From a checkpoint of a small model that predicts nearness at each pixel: encoder activation swiglu.
Rows from block 7 of the encoder of a small model that predicts nearness at each pixel, named by matrix and row number. Rows with one number within an expert belong to one neuron, the router's apart. Each number is 500 + 25 x the weight over its row's rms, rounded and kept within 0 to 999. All counts start at 0. Numbers have three digits each. After the name is the row's rms in percent of the matrix's.
Before each expert's rows are labels from the 100 images, of 14976, where the router gives the expert most weight on average: "strongest on" is what is common among them. Only what is clearly more common there than usual is listed. The data: rendered dice on a table. In brackets: how many of the 100, against the usual share in percent.
# router: router (encoder.blocks.7.mlp.router.weight, 64x160, trained with AdamW), inputs 80-159
# gate: expert gate (encoder.blocks.7.mlp.gate, 64x80x160), inputs 80-159
# up: expert up (encoder.blocks.7.mlp.up, 64x80x160), inputs 80-159
# down: expert down (encoder.blocks.7.mlp.down, 64x160x80, transposed), outputs 80-159

# expert 7
strongest on: dice: one (84 vs 33)
router.7 078:507520489475519516484553483508546509459545495499521470483506483484459511501496492522515489495486520500467546546516469532473519488519485513489490516479542498481461486501537517508529492491544530452527541524501542512520511519480483498556510483
gate.0 092:527476484496464510510455498493510483485498518487516477492493508491486507461497519508515498487501514470480495502507467485539514487516552503477503502492535523484502496510478495533532469504473540488484480443468526505517518465480479515476499467
up.0 102:551491501485435444484509501515489498516472523497500513507457483497485495451509476529521458496488493492464478510489509479530503495514516492495501503506510543507531479478475483541559442511533524508490479519525548476529506480521514489493500505
down.0 101:513489515509507505510482492452483432501483479461532473506510499526522491517514513520505497495471521491488473531468563499504464508484514487507504525535461472526477477478489524526530495505482562526485558529487506492478516463493511450493492477
gate.1 101:524515505528492526436539488535482530505504486491535449535512510511520490480462494537480522517464523478521496481526463492502484521543490566476497504475481551483482500437484465497527495501503467522517506525472506545505515498501471508478507514
up.1 101:522517487505452532454502497458488505497495504512497492476541489533519503509495470494541535452503482506468494521496493503478524548510536501492505504506459489462494508494466519514540497516524466512519524503510502523530502457485513490487484562
down.1 115:523453527484501534512470487494471525479479496520475510488529536484504491486496458496492499465517517508463520468503459497497477484464508500502521516505495527533495447538481538499473475510488531486527529506503516500487491483503486543497459467
gate.2 164:474492493525524511524493490516496490465502498528480564478479492495481504500492532483503511511524486486494515505502487444474495490499497485490519497506516491494521495520515508507530498491508487500518476490496537489472500506550527491515501490
up.2 163:502535509481496487481499508478500508519495501482514435514534504508514503514512502525497481491474517513508486510489513551525503505498495530520486501497469517499481501471485491485450491508480523505487517503510477501516504490443465501484491522
down.2 161:545501481501511511544488509522495493513465546511504483522438492492506488503470506499482502497521506517480502510534503482481490484487514520525514526533470520459502461492475481508498534517505572515469479480500446483489485479484529474513480458
gate.3 095:482490497496492542456514496499485480483535505513478495497534511472487496496489483507490510473507564482539510490504473481469487520510483510525502501489484466490509527507513468462430525514545488477496516533518539505512463531477559449488483488
up.3 101:538520490474441500539484462465478527512497495527505514515530500493500510497501506513453471518487541509532476489490477519521480516538524496513499503495504507475488526465483520477462508549512447514518492459498561503518515505469496454439514509
down.3 093:484541476531501485479517566501507509470512536479517485531485510480473493546538486494479484511532506501527494532462518515452489532506452506508488513480471509484484512514498480468520537480500476474489512531480489517516436484462504481494525502
gate.4 099:501531515472502504501467500518544508482460529503484496525540485503529485534484536511474505473513484489468590496491489473452465497507513509480497497501534565508431525506538504497526460466479480495505486512506492501516531504458511486478483472
up.4 097:480481470507509492472527492487474508528521495514485460496439497535512510503528518473524523510509567509503491504507488498515509478512505505518479494488471477509524463506498498528491508499517501508520508516512485475454506539549445479521500525
down.4 090:450470486476453541478507492497490502530492490566476504509487492450505536539478528468501496524470507504477557528492516477486453528508489498488482520519491485447515475521486529519539542488497518485488480473517533503457497499519479494528526496
gate.5 111:500469494521511528441525500505500523543517500490492473489478488534538493473514512443509498495476503547501498510497538440466480468482521560490466498494449496489523485490489497515574566521493473516511457521501463448475529486544509484495505515
up.5 106:500515502486485489525487513508533500524495457494532491505475488483492500503481460539514517505469502513514468501508503502511470473490467492510502507504469498495474490498524490504452514497511519482476495548483550497510511477503486499485536485
down.5 108:466550498540512503528533498500524506522483475504516506466465478492487496523537489447510502545478479573524488502482499536465552490486448482465480512543471466506483497458559483479515506526527497494481522501513533512488558506492521528477475536
gate.6 090:511523543544527455501503523474496542527506549475483481544513498495465491488487487524497436507472489450486488511498527491488513509507533548502498497502499506512498497474499518458521522509446475531457516465472488514507531477493461507526518497
up.6 099:479524517506464490523492497496516507483498459528448525502511495504479497519501514492517542481526546482548508509500481520471456510493501483487488498505501493482526471462478441505501433503494482517551488475475460493521544470526474532518497537
down.6 085:502512481478493487531498477543463473489522505455489489476538549465496503511492512537529497479491526530496543491505501479491522492537507524481473537498493498481530482471469451550527466515489456496523536520481470512508562515485457513537480482
gate.7 108:492529473493489485501544504507494483566516459495486537527532501483477502497512489480514456490511483516542466481515468549532471478517516501483527500499508539500489479507498468512517426486540450499522509521502510514568495494523467498471466544
up.7 104:467510518550492525494494518521501520518515525508504496495547522488517521522467514481530502471478457527500448487496471527471480502493480485496503505499489508486495472509510474494515484487558456497536540505462509517493525501536466493453502544
down.7 105:535460508573514537521493525524528477459522506514483506481498510470485510511526525519534513511486524450507505509530541502478504512489521530482483522523467480507538524524496466504503497467517454506451493459501464519490505488472465469532493498
gate.8 093:559474505519523483494522494503478508471506524479517478498450485553512500513472529476505492502513429465426491492501505491544531483501515524532512504498481503509495498523505532460468485491500476528516495493493543490501510493507479505487506474
up.8 097:511485519488526519443470522536490520474498500503507507479450508512495488514467539495540484525525458480482491500507489485541500492474490494540504513486493458538457516545505457414507521529465459523508510507484518475514529491507491493485491533
down.8 094:496498536517514514505499527483483473496509490499562522521545456458492497507495478527487467483555512544504513513461499491557492489519531462460491465461521479471462516524474507517479504485482512503507518502493519487515491439503470491540498474
gate.9 107:483481487472502524486548518474494501498518475510503525496515505495496506503475518519487436528530530496422511513502503487496514510517473462511501495495502489551434472567561475493449537469472453487532544491502464417478489520508453478505496474
up.9 102:499504494481492503450473484515487522478476458512443546504469486513478489488501453560496497484490487499550545515477470537475472552514508534490502499520503491506468474501476505506528490520539462481468488541484497490473491476477477500515516528
down.9 094:481519525547477490538481525496502486515517503539481528510485514535529519503495490487473516484519503462537474535510473511455461467471504543523482466538475506483513481453505509493521456504497518518494484503445455520484519522537511442467481481
gate.10 096:472504500470532503493481516498508500519506517532533516489479525497464496490487545533483469524520486511523466509496480537485506512491493531495521497491519489464518485518494512450471522502473467507501483498549479501491511562484477494533511455
up.10 111:508466487495481496505537506500497499497495496514487493557499488510517509482527473511514517542505516517511498496526501462507523540479492554500464495496533504535528529515474500535532526470514480515496471535469471522559512485516521485503522518
down.10 099:530529502498491477516503490527503500500531495526489463562503478556449530467566526493505537536467506484551482481523482513535475467534514463529488520472493464502514495477476490537499491502510448501460507504460483515535481509501511487473491487
gate.11 097:451503485525477531533503510462517522512523481488492446506563474489491497511498436484512503531518517527490509507499515526469510486537490452495505501516475450497497516518535493488517511485465488490519494517527458503468509500504472494509498516
up.11 100:540493505465467512499526482543463466489491491509499525487484498512524503483509582517505508460479484493473477480488479509518482510474491559492483506489495534512500482515452514458480481517495527511524515505490540514517483486492495486536496468
down.11 098:493536534488510511530512466472483502495512490444540495501492545517524504490544472501540493527522563498472501508511476503477490479470490490512492538461479535483453482502501427494489489497538475467518540436506482494492542523515465494532489492
gate.12 100:524486492468461507484505506507508521496473522506509484506542487495542499525530526498472499474492543485488542502503480505508467500531531507468489496500486509503488452489521512518493464499492482529534462476558453479527489473468481491529482455
up.12 107:497501489486486483516487501523483498475545453508490515503441489494493500472494438499501466494516482502536480523516483503472507498507517497556509508506511483522521544494505459494502449483524515451458517508447531522519527513554509505464497511
down.12 102:506514509463483520457487448512465517523454518462489485471470501520539476477480489479520487516538482495470520528525519489524539451532510478534538510532498503449433461496514518473516476508530531481492503472493531492524527500485563465462455500

# expert 60
strongest on: dice: three (77 vs 33.6)
router.60 125:503476485510538544540493482476534501481469529492527522507516509497470513489508458520515488497466447439510519475509548496515543531498499526507483504470514475512486493501527474498515514478533522538461510510549495526473478531481519565469510522
gate.0 133:522529512516495455529472503488495519525488505504488520509533487506525497490490508526491526472533517494520508497502512482477504526476480511496515504501509510491537471474512550499449517477546463474464524479508479573509470469487450492494495482
up.0 121:488498493514511495531480515496494501517488508504496504516527491506519495465478488541485558451531489473503516470494495455484485538462501532518517501500516478494491501479525515506460512464514492513468511492503499547505470521481481515512492492
down.0 131:529540515498526507470495556516501508515535502526530485518513476522490523524484496491483541524566507485507502552502515527521474522506519508483473530495489474455492458493516513533500506473471491495491502501497492514530509491502459509507506527
gate.1 098:477468501496533543456497534503482495508507522496472463524507516480486496486471505472473533544543472467464517525512491523484512470490516501500504495508517535511509560476520432476557453479549477494513509494502529464476485482505515484535533515
up.1 097:460472486486525451515503453471498508531488515512531508476502527483462493496523493523501473482497556527532478466504521497518500483538486504477511496483502529456492515500470513560461521493463539510492481500532481515562530499509525503488450513
down.1 101:488463537472528482506480495496384550470520506505548493522484526473507498490522496507471523544535486514516452517524510489486502480505495488494478498538490522516528525498490535453490517521511462486475501511541543497508514532512524524522515501
gate.2 081:491503464508498461485477479527496489473506494530476565505502469502534526509492521471500481543526563525507543497498511545516516440522487520490469487504456539483531481485462565551523492481470491471469508484493495464479454519505510473519503493
up.2 076:495490505512528500477509472465512503466458508481498499539539509482498534488490512490500544464451474487529496490508514508538507554530506499494493497505462464494509509493529489482514515524478516504500497518490556499532495443504562525484485500
down.2 076:494495514475507478469487551472466563466511516503535540520490494488505459506538474484518494485480495517525514489507489501494501503523499482481461490507473500496479481549490560475477485503474520490496485533528498477524489488511517524506472533
gate.3 104:483485484476509503482502509521512508503511526487475503534487480478491498516493458500528485513498464508525460499509499484479488541496508507535494499499539469472504548529506480458433476512497439466489534520464436484525499542486508495522510503
up.3 104:508487494551482526511510500490489509495502469495512487485529508543521487503502551473479526496510547497507522480499519530525498503475471520509503501505492514547527465464506492509494507525481489511500467473537518537485480462525511508495464509
down.3 108:499519502483483478489513523545475476485542532493486492479482499500509465477514475527554552528518509508489531479547536470537536499487536510434462467480501498523507505486460490497502519497477505500489507507495483450535479481509480515524481526
gate.4 086:472511536506516452489478532472509510527514511497492517497542516478460485534499473530524491500503447489517512512494529533523518531527499457536540501504533505482448518473528537532478508478536479456471512460461518487507498533510494499495507473
up.4 092:477491514497507470532483516469492491518515531510497536506522519472469499540489435549507514504534456511534517506487537538534526534532542468502526503492520495495457523478510536503489507470500478440491501484499521523464482524514484494496499479
down.4 077:526516515520450465495480487504499489459469509487476525464520503481504518475486480510501500463495509461479510504548500475498501502547539497516542509498484504519495498496521466532488427509522492458462506470486480506535500483529546495466482475
gate.5 106:473454497471552507491526514502524479506500520520515481504488470485490492498460499520519533468586500512460503511484503495466467493512479505536486506509504531490462485518456526527555517479543499505522502507490517480464469485463491478479516507
up.5 103:527491503535486510527535502523499496496479520488459546482481498480467483520504483478520468482481559518462467491528525472485499460504504436497496510494525493490451545533476505470496481494524524484474482475440489446493515470496496497495486499
down.5 095:503507494486480533529480471467499493500506467474494505531421492515519510514524513474495505507489521448498464500536508491486480560489501506477493500510500494518527514523533517523445546521522506474471486485482472529517491503489521508490482451
gate.6 087:488454473478518464490525453501500507510486492511438509473521490523516496501455514487506522479487476485504486488494475530525545502482507486531489497496505500530515501479457530489512454475461486521517548532515450522525518503459505476461515488
up.6 092:484455470496471472477494455521492481475498461486483445515478514519479507466468516509546538515514538514501563478508500513502504514475501484520500504500495469510542494508488515524513479505513505513527511487486437493507496510475479514521479535
down.6 080:515491485513487500559491501481507542470486478505484464483477487571563478509484497521487524513472470460557481463492478455467530513471505497490475485503494435469527508496526553502482492516535504516478510518494517529508521441476493527467516478
gate.7 114:484472502483488520424521508489525511467491527503501512528520503488490514514505508508511524512479487474573527490503502467532509529509469511514507506492481520495550500498524482531513519491523481518509487470474537548452477481490537533470495508
up.7 110:482460513486492532419528499486520515482497537490495517498519500498479504523500511505509540507485490431541515501504495473531498538508465499513513501487469508521542516499516495538508532504523494536488501477498527533456487492489542518473508511
down.7 111:492472488502531507501482470551498534519502531499510505558516474499474504522481552437475521548487490468492539557533487496520503458513512527495524519510501487455456472486544481496513505517504511498470499506514483495471467506488518465483499524
gate.8 096:494483487523430478477491495494518489482518487480508453505516476516492514487490463507479481502522492459460539505496546523484477505493521523536505502502506490533478506479509532515486507454506489462546506509502572466514502473512490494472513491
up.8 102:471512506536482530558494508495489459538477492485507465511546523517501511502524506510499478485529501519555459497494492515534487500477464509454501507505470496516460493465487490553557515491496498504457517490490547531518536462441461489520501468
down.8 085:500435475490499432509497494527490497485514501526504509435473479489477522489481471526532465504468514519493497492507482540567548478528509452496534474467469493511523507471541513493492514517505458494486531521531509469495469511497512501491485524
gate.9 105:494517473545510513486512486468496519462500502526503471503541536501453521494485499532504511504478517470479520480486518484465547564514523541536491501522477521474512533490510517500493491523475533502467507469491488486503534534475497490519543533
up.9 108:516486515492484446498500506495505473539484510492509538486498480500522483522492494522504504487501504510530519501502458524546501465464452465462475512496473487550494481511465500488476504478519491478535489507542470456515412447488494506467484511
down.9 101:511481515496490516510528520503496455525509535505522473510514528466518523494475506556506513488516505498492487541488503491488487467489504508451510500492540512506511498460475533500470531493506491489532462461518507477435454510552498498486519529
gate.10 102:501524520514538493471485478490480473494467474486529488513494478485510484513498519512520502471541487525499494513474510532489485466472487525509469501509514551503484460492466534513546507503526521507508503540463550553532484580510506506523524491
up.10 089:491485481490446521509519514497535520505517533508488527491506521519517510493475455460489460527461508494501517482524499487518507475533512485493521499501482435497512523522531475473458475504485490509505500455568484457466529464497547479460465530
down.10 126:446482475494479487528511443477521514533499478473509491501485532570502473500527472438482499486447562513478518462510468504523502517520474502523508515477477491482469517506553506474483488528537550504461487470544489440493526461492523493562487497
gate.11 092:500483525508518457556499520487482482534462543478482538513479514478505484509509467526529464474495511524488469496485498486502531551500453502469518499508505520487500474537493490538481524548483553513509501504459538490508478456496486512472499498
up.11 093:464512496514487531462489475496520511450532443536517520485496484510492506496491516457487517522526495484478541524516494495516477475538525485518509499500502478522486523465468521501489497476522476480492508495498509514471504546540529488508508470
down.11 101:465472486474500494556509498497536525465519495475437488454489507483484478490509489527489497447493460480519498505490490521541505484465517529501540508492532530513474518511469459498486510528465512508500512481533477506453461503561493524497468487
gate.12 087:509503521500488491506450514493526510521470498479527473496503517517532509494498521517520480464442469539541491501492468491507506534514534489502497503498504518501467458481505529521530457524535534507540508493476473472545477451514475505492491525
up.12 094:460491497530455503481528541483534498510501503498473534497537524502492509531502502536514533530430459475505450516516514466434516532532509462493508499489533485479498492527488501501470454465497495511538458517450499488552512495509485508492519522
down.12 085:513498490525549556544483517512521538474482494523507533519472476536524495482463484500450546503464486513529508521479519467500488488479471423482517514503495454462519518479508497482500498474496515487517493524509484498469511534489500495505532504

# expert 26
strongest on: dice: one (81 vs 33); total: 4 (26 vs 9.4)
router.26 097:494467489485506478454562460521480493491521474460498479491510450495494452458477512537487509499465526471461523457473500506503445490445494504495462500477535499498475532485491511534538463498532456474485494485498494509528524479547506484524518493
gate.0 095:467502517521508494471532477503497514496527477527459497519509507475485506475509498509513525481499491498536521512484510501492508477530518542437511490486549519472479501490492539499529464439471482486578464526561491472474555530547481528546510510
up.0 093:472480537471474459465536503498474532486497487499503452445487523534495498483517471542507505533488505491537488483509514508457489507487452495482502495489518516502533544440542535568510492478484463520517469502497481505547511508520502525480499471
down.0 084:570517498509518513519449494489505471477496511484468537455467503519525497487514459498498527462500492504494454519500492502508502446500520471503494524484460436517532512511500481483510485539492499502526474490479511507514483494506477543522486487
gate.1 107:484460500478516447458495501472521503538515518476514444495494503471475496475508465499501487452476457503504489520523471477507515508500527488512492504493477501483481535508453505485461502523478528521501452514534517541489452558541500531521484493
up.1 112:505497493495476473490501462547508504481509525507509530447515491505514504476502530463495477485458520519485511487506466509542482527522508490484497498488485456512487489466529509479492506519525425572544504488490484519483469456521525468496512507
down.1 115:549531507518504542475497553512561507518450533545476487480463461507504505521500507499464478499491484487494495492487489515465432518502470528504496520480493521486541530517526514493534512487490494533492449470514485511461476455495473515517526491
gate.2 098:502523537470469487515516473480506519451489499493515488496471514513540500551472530489518489501513510493515469507526486516543484499514519493547513502490472536484489506480527523516473404497496510499532486500461523523546518485494499548502514485
up.2 097:508461488542447454518483520533511496491513481516442521517559493475481499498523473515503493477513505519501535492490504494502505520481519511431508509510520466518480502508514456430533509485489516533507540502496501483495510523509468463535510492
down.2 098:499492501456500479495536480536514456487530490504452511529535508503507536567496476499471507499491534489483473467500473550522487448505459515486472504467511505506496488527546527498476492522530516482480493516526492504552484519486539488484488530
gate.3 099:484533499510508476500485486522501473491501494483521492501497484494455474519516469463498451551509504536492494521503539536477543522532457490482494505485502537514521514518476463533509439482480538489499496499500537487502486525496512518500500551
up.3 111:489484514526436504562535492488458493499490490472481481511502526512474503564522466488523500524537476477479543505509474488523526492512501544541545500492527521472514511522452518550498492505491516465506493493466503524498477541447514499540506519
down.3 116:470496527497529525498530498465521459477450489485507504480495499534504491502481506516521468442496482508480521482463533525484538506480455501472530471503552544513504514517518477503500527482514461485489524545528504508456497571527484482501493537
gate.4 102:526507536534449518522464500502527469501492499509508439485505513504506490501503462456541539518494494537530509495504544522473504514487478494453496505496477470529562491500502478494534562503490427516509451477546480492477507468505530500492495491
up.4 102:481492486494524474547492469480516477512519502465527487493504507471519519514488477491514507440516512508494475527510480481473512462511539535455534492514520469494520535516511514507484564472569559545459520459501503486487495538520528522481508538
down.4 108:465529502532473546537489491528531450484538502522487505490462534505529519485479468479512532489527488458466490516543500526506485531537547546509508531471488437494495500515505472486504501539470487478493493497506460519543552528483500454507539497
gate.5 107:519533506522539512484506472484457506535491500478517500487538490524516501535498492500482478521540505515490511505500508560492476472509485531500485498496440505508496496485492493506452488518541492504480547511571499530481519475441491513520528532
up.5 115:497492503506508541452497504510527515486477487528531588490506502529489510473483527475481543524512499489499517471491514500466482458473504438501531500513507453534511509501505483487525525511498469554519482467478501470466520511534564485500492487
down.5 109:492489491496477496465504449522509492500575512512505489514540487484480500442483477487480486564542543490524507506564497532502495486497548464489504521486501472498490520501512514496502513523459486511523492474510504533486527483497509486488505488
gate.6 099:460492520569535467537493466490540496520508484518461528501524489515485496505495432504498542520521460506506475500517521474567481468499484529459506491510497510506499513551511496437469478497469479513519498539471500452503500523475511501510470495
up.6 102:505519503546483479466482495505510519530497521496412515523489447511478517491502459515510549507475459484488487516519524512531500505466476514448514499517522474555520515534520531463468481508495496466491482501488492536511493545510542534472486492
down.6 101:477484489477488496473508482525495512492495498507502521460499503472509459490529460483507525512505447489451482448502474501504535503495486471516531486502465464501535517472562478504504472501484507518512535521502543506488494513513484475512528502
gate.7 097:533468524535468515542492488479476512504486522503479502488498518486512503514502560438507487525504536509486505489499498485533529499472526512536507504513512498551532496499518467479503441478506540458505549517538507510474526476506504502487481472
up.7 099:536508504438478543493506517529503539536535459531503480496514502512481480524503531495510505535476484506506516487485484488510469519524481476542445503510495533474544482522478495513477495565467461528489504520440515508587506474481481534494505481
down.7 095:461527507482479529530494515474505502497494506540516504509500490519502494514534510517538492478466487536454506482492474496477482537517488490496464539465562508525460512460466533524506473497519559506537507479508489556525508525482492498523514462
gate.8 084:512511548504513528498523480440479498509441516488479513510486531542529484535523486487522502479525515478493501505468528488474466479498469481487494504483484553489490514482516514549460474472535506505514481516488483583499520494495529537484479481
up.8 089:461517473534476488568471488514515531509506495532504443480493473495483516530495526487500495531512486531457515503494482565484530484500466468537517496505550499477507436486476509487506503512494519471496501479506502484449519538472464475520516554
down.8 086:547528548513521478500539535500480498471509498442482517475542478518489519522519514507509476504474532468497506466486508491480523511475462450484491473518501499524500525476476489541465464509530472507465503484503487494487503514511510514507519518
gate.9 099:524514502510515501492520520468499509520509523474514505564543480481498496467528472538494531474513513493466445528503463452507506510499509541475516486487432508546520533552510511484397488497522527500483517521455449510530494509496491502507462489
up.9 095:495480501500539480544511502494474488492476512488498490493448510505492510549533459470477505494506516498524462497505459520535489490471500548535492499502498487495486511431551505521467459474473498541478494478492501486525520503506478484524486458
down.9 095:518535480545503539493465461485471544467488516518468520486508544519474472527508461527450491456489538550492507471499495523503499464531499483497534518464517525493494481515504494470495480529500512521500499512490493424478466497522525527475502525
gate.10 096:538520522472459519477501516506480497531518498511483544507522507508495486509528467457482487517542477517506479503497504515515521531501534547467507493501478536494485495491544487486467503499471531535547467478440475483516522494550547524456492479
up.10 100:477517527468485520498500521488506495505487507481459575523515513490477474500521452456492460446497472497497499498491500477509491555489530521517506502494470504498482497467565476512480489529488524550520516491452488472531485540541559513458497451
down.10 103:513504524517473532492520477505532472484497558469485482480518461497487462528461502506541524492464484514508500515439461472484507528466487439496495506469506440524499473502546502500492462492514510522530500532523533524525525532565506544499506513
gate.11 099:487468501498505461546470530520512475463472505491512534483517545478467498508526443520501456495487484495494514508501521506528522528507502507490515501512481463485551513458510479523485519501497519525527487506478485499535471488528546525461475497
up.11 103:514477527534468531512461508507509489461491501485535487446511522474500501533507492493503513494489498503527497507495543466506507489500542513510527498514543441479526536523499524501557540490475496517542506481487509504567528498483483521512467561
down.11 104:526547562501507490490505504480488515501491522463505455529525490539520482469466464509511495492488535462530513471510509508427489486513485482489505539498500440523467470477526554546497508478488518473480539527544472507480532537492500510498492512
gate.12 106:546520501482452537502508527480510496521522505503544460477491509516542511475527485514523479503466507508516451486530481485515512500501559519466470490498497489530507505509492475463468555509510511481492551511516577471514509478493513509479469474
up.12 118:447484523472493496551453500494483499488483482505490464498517492522503485498514514489477547531513501520493519529496545524461487481508446520529490502483507568456454477507493480574545458492511519519495484527497470516460495505497498489501510487
down.12 109:531482518458494515467510440511529470487556518499477508472476444514503477487499520518492519528474529463463509495514469517472511551517524514500494493505523509493540495468466483504488500526512484495509475510480517509541507468497471521475494425

# expert 32
strongest on: dice: one (90 vs 33); total: 5 (28 vs 9.7)
router.32 090:500517534514476508506480472543519484499499448500446474515522476494493521482455491510505507542507544476469462505493514497478423487512501483475534484520499512494488516484457468500471497486516495506485459483468517463492578523561496464491514510
gate.0 108:473519513512528467517530498523480499477480461482532513482495514505503500495509554530496576463456524481518492494507506479485525477565494482506484497477481482532475534465459498513506506456447529524502521497555502447511445476552543518551503514
up.0 106:495494509499490539503474494487518499514524530531469475502505498502499497537487502457501409557554456534456483519473502498510482520446515520500508503512518474485498464518514490469463507506513485504484519495507466517446553508483438492467482490
down.0 106:490497502506536527487494571440513500466470559510531497510515469537512490528499441536462483473548490445510492509461542475503493499481476517503524507518490523478469533500498528466488486497520510526511488486455509489507535470509486492453474466
gate.1 125:499532503507487437550511500455494492487500512493501435465475497492505501561520503526485521500517487498421494521487460509507560540522481518526513501500507557482483467496482512539463506497506527475519484478464538484513506500503520499473509500
up.1 122:492504532493476468510466498500493497485459506514491451479468512519522497519491458543501549469533468502460482524486464488510543506522516512534532505490495539481464517456488507536466484466505537476522470496504513532480526498509542486458515525
down.1 124:505520527509538506498503545476537495515527528489479506513531468488506485492491518528525486506497533555514510485493492436463471491546483530458479514461514455483495500502537519475484525499452473514511485489507500511501481485509526538508473539
gate.2 099:531530518505474512500542517482503520529503508503515498476497483515529488446491487510507485438484488479521506482522534538561495500532474506485500498491473476510531496489520502467532499497499507510525479438502505502447492461510517511485509475
up.2 111:471503495479453484493505514540479532470505496519542450493481494511485507500510474541488536541471472508512468491505473482529507502488524546487476500515487488477561484499470514428501503509516502510543537529462456499546517471517470489535487521
down.2 114:578497473502481481480460572501475515504522533540482518538518462506508502513500481513483544514477483505508524502498530495498537500511501495492490515478512512505576491512557545511535513485442525453499483530478489507531490475489529492502485488
gate.3 097:487531492510500517483476494484482486469516507505512496502507529499509496461551517548492507496495501488486466493522475474521500493544523544492515505490480515480499502527454488535482489484537488525455562476562487536521519446502478496506514486
up.3 093:527460521503478529447501527489502516450478514498516399523483507503528503488482442508531528500508501508488475477503527469478523567487506521498495502495521465482486493481499542497525498532468507486544486506454533528537514489482543526491509492
down.3 105:499519545528513503484517504514463537545496521514543523469496518503545461500507500545504518504496497485493460554459507528460475490519479471494551450513471519461498506468499505529535523481468489465450487512499523515511495499541520484489485496
gate.4 111:529521502489530496537522515507488490518473499506500511480447525491514496554527498517501498497495493539498479506496464526531495468458495496555510495505516512525480495515486488533515414501500524486465523502498520473502485480536495513517490468
up.4 097:456502496497455509526512476455495489508471530488490559511504510494494495480521491535498476490462463486513476484494513483532507504521538468494512490491492466504514515508496557505513496490517493444534490510502455505523494481462500506491506524
down.4 102:490524463502491515493506543467468498508501527501507450470521501513509522423480488539488506506509477544483451464469495455544486494532503512534522477478483485490473486516488494477481515502518521506489478522495553493495517515515490500495490528
gate.5 078:494542473496492534523487495483484503507456503502513550513520526519485509487526492539468489507540510461487454497486518505512503506451476501489477504490530513471488526472549489544528478505444491474409517517512466491534515498495525447479522507
up.5 077:524497516505506474501524494498506474511479501474506499481509487520500509528483527507511482519485501506515501480521491472509520471508491513484528501484479484518519557500544499497455520510520463490548511501449523534458544493526501528490467508
down.5 073:495481511484500477529487497490506521518519484476520501499504526499508498459507454497549518575486529493500437516538436484462520492506470471485471523466530467498529514530486515536479502557500507480509479534545456539484492488528531530495484468
gate.6 119:491468509484478477523483515508504501512506507513503477495512482513468493444530501456506549548530551483489494522503522514506505500504502482553502508490498512483499502516503512532439539480471467483490496527556455553520529505506534461497492469
up.6 124:493484493517488469506505529522511503511495534520476471471489493511451491458531478451504536574522534496496474517502539530496510499500500486550504495499509518499525498538506482527450519486460460505483507527509470541511529508495510464510478454
down.6 121:490489470514451506522525517500523515501462500506544489503505543476538518499500511493511541506483477535485487530503492472501520483524490500514508488504513514514519483505516517510483517456514483479496465529493551516533520498552561491470501559
gate.7 086:488529511511507513475529474498465508525503500485488514505509536510495503534512515481505499506466528530504499491530537531515487491513481499532542510470528465485509537530499482458411511507496475450492518513496447486550492526480525482500458498
up.7 088:507507485525520553502486500490502499533495508504481505515492535500547489523495494509480473525478539512522510505530509542501511494531443485541508501486497509477504550513505448466422523496518487471494486479499458477491481515481498473488493496
down.7 090:516538521495513467489512464485513468510498514471496500469511491532509489447516512521483547511489520548557506467489541479480513478497484502507524476464474498490510495486492467498521515487488498516538513536523471483452469502503489537491537524
gate.8 094:503478478492494495496518529543485500504505519483514457491489506508484483509536493492495490495568482433498490521518478512555483533451503516501479499480451449498516532482453517440496463485484542557525467464482511513547518482491458487527480500
up.8 090:453511520502482513480533525507479491506496474507509461502528510486451489532518507540499506518572547578509474489508497507466510526511472486533496501494500503505501541554484478510427448507490461480528495507495451517483476548528497513526491492
down.8 088:492488490542496528489514491514474464465537504522500470524544507507487511528521501457486544477521522500500490504478513553590513494467501518518500509521485506492479495467464484544535487519503548518498504478492538524458505463490467508522519500
gate.9 104:512528479499479506514484493483475504488474521506479451503490521506509513520519538494463511495504456501541545483502528519538538447453511526505511492502477460506508496471578508512472509492491544496473509471456514491439516510497495518494492472
up.9 101:492508487549536516464520510516497521508544480512511514513492454477491494473473478479538475469503512501491449508506491493493492540496469513557482496498517530499553484547462469473486488539543491503499474492511476517507514506535498463532477534
down.9 105:481532494425524484457528490526496476484485508498571474506457535493478475473478491516515496551496502468485518521517480463473512500504515503500505514507517461468514490488463482488505545528464487518513504495523503503483527517522465465532529508
gate.10 097:481479491535503490508447494509501496423514475489490485504498488488525515482459500505525516478496471488505489517495509501472460520501503491527515502508516500512552508493519545544482516501495493482469545519501489471501530473496531438514531553
up.10 107:483466487526467515526488510511508511457519500489508496508505506481508523517511481519521494465471411509497501511506497474498469479497502503534509501504495493513544482520543497557491512494498482478452534505479454488488569478511495446516506547
down.10 107:455497509510502467489517482478519500479537462504524470486544519525499492461531489475514515475436517495527463522514503490499500454514523476463511471478509515512531504498542471515473502450498503501505526514505528504457571474523492532505497538
gate.11 101:501531477506546511465501524516509490483527520518497459460506468474485492553493493525486492562563520536519514505468492550520485508529491503509498502518483513473512540494513493489458485518487498493497509529444514518474497562490458483504497501
up.11 106:465505477517508514458516517520515517518509545499454560505489504518477502505500509521494513542477503496500531482510491488519481488512487515537513498495538462506515499494495501517493470476520430487462497492510488533506481534516508504497474476
down.11 112:513498487525502509500498493488522505507473525494531506492495523497480522518460498513465482531500484525486533523480521496518535497525492464488554436522499503503555518486487462492545502506499472459486455513468503468442460537508475474515466528
gate.12 094:484439469505547511502506535486493510505513509479467504505517452495496500466500463511516497437530483493515527495514480449474517535475501467515528501490531509543506500505464448517523454570511477494511502509512497482487488535524522526518479458
up.12 086:454500495474517518533467507484504557496532524491504492468471511495505498483480512557492481483454487526514557497504472488499474498515491476500507500473464509508497466490504477496535493467528477499460516464510515494498497518498496508496504464
down.12 086:489490510516537507552500487500514496532483476447514465508552508537545501497504497426531513459503528507514478515516486478474471499500492555493474499510458487503500470511536530545501524525489481547508503512513448537457467511524540503489540525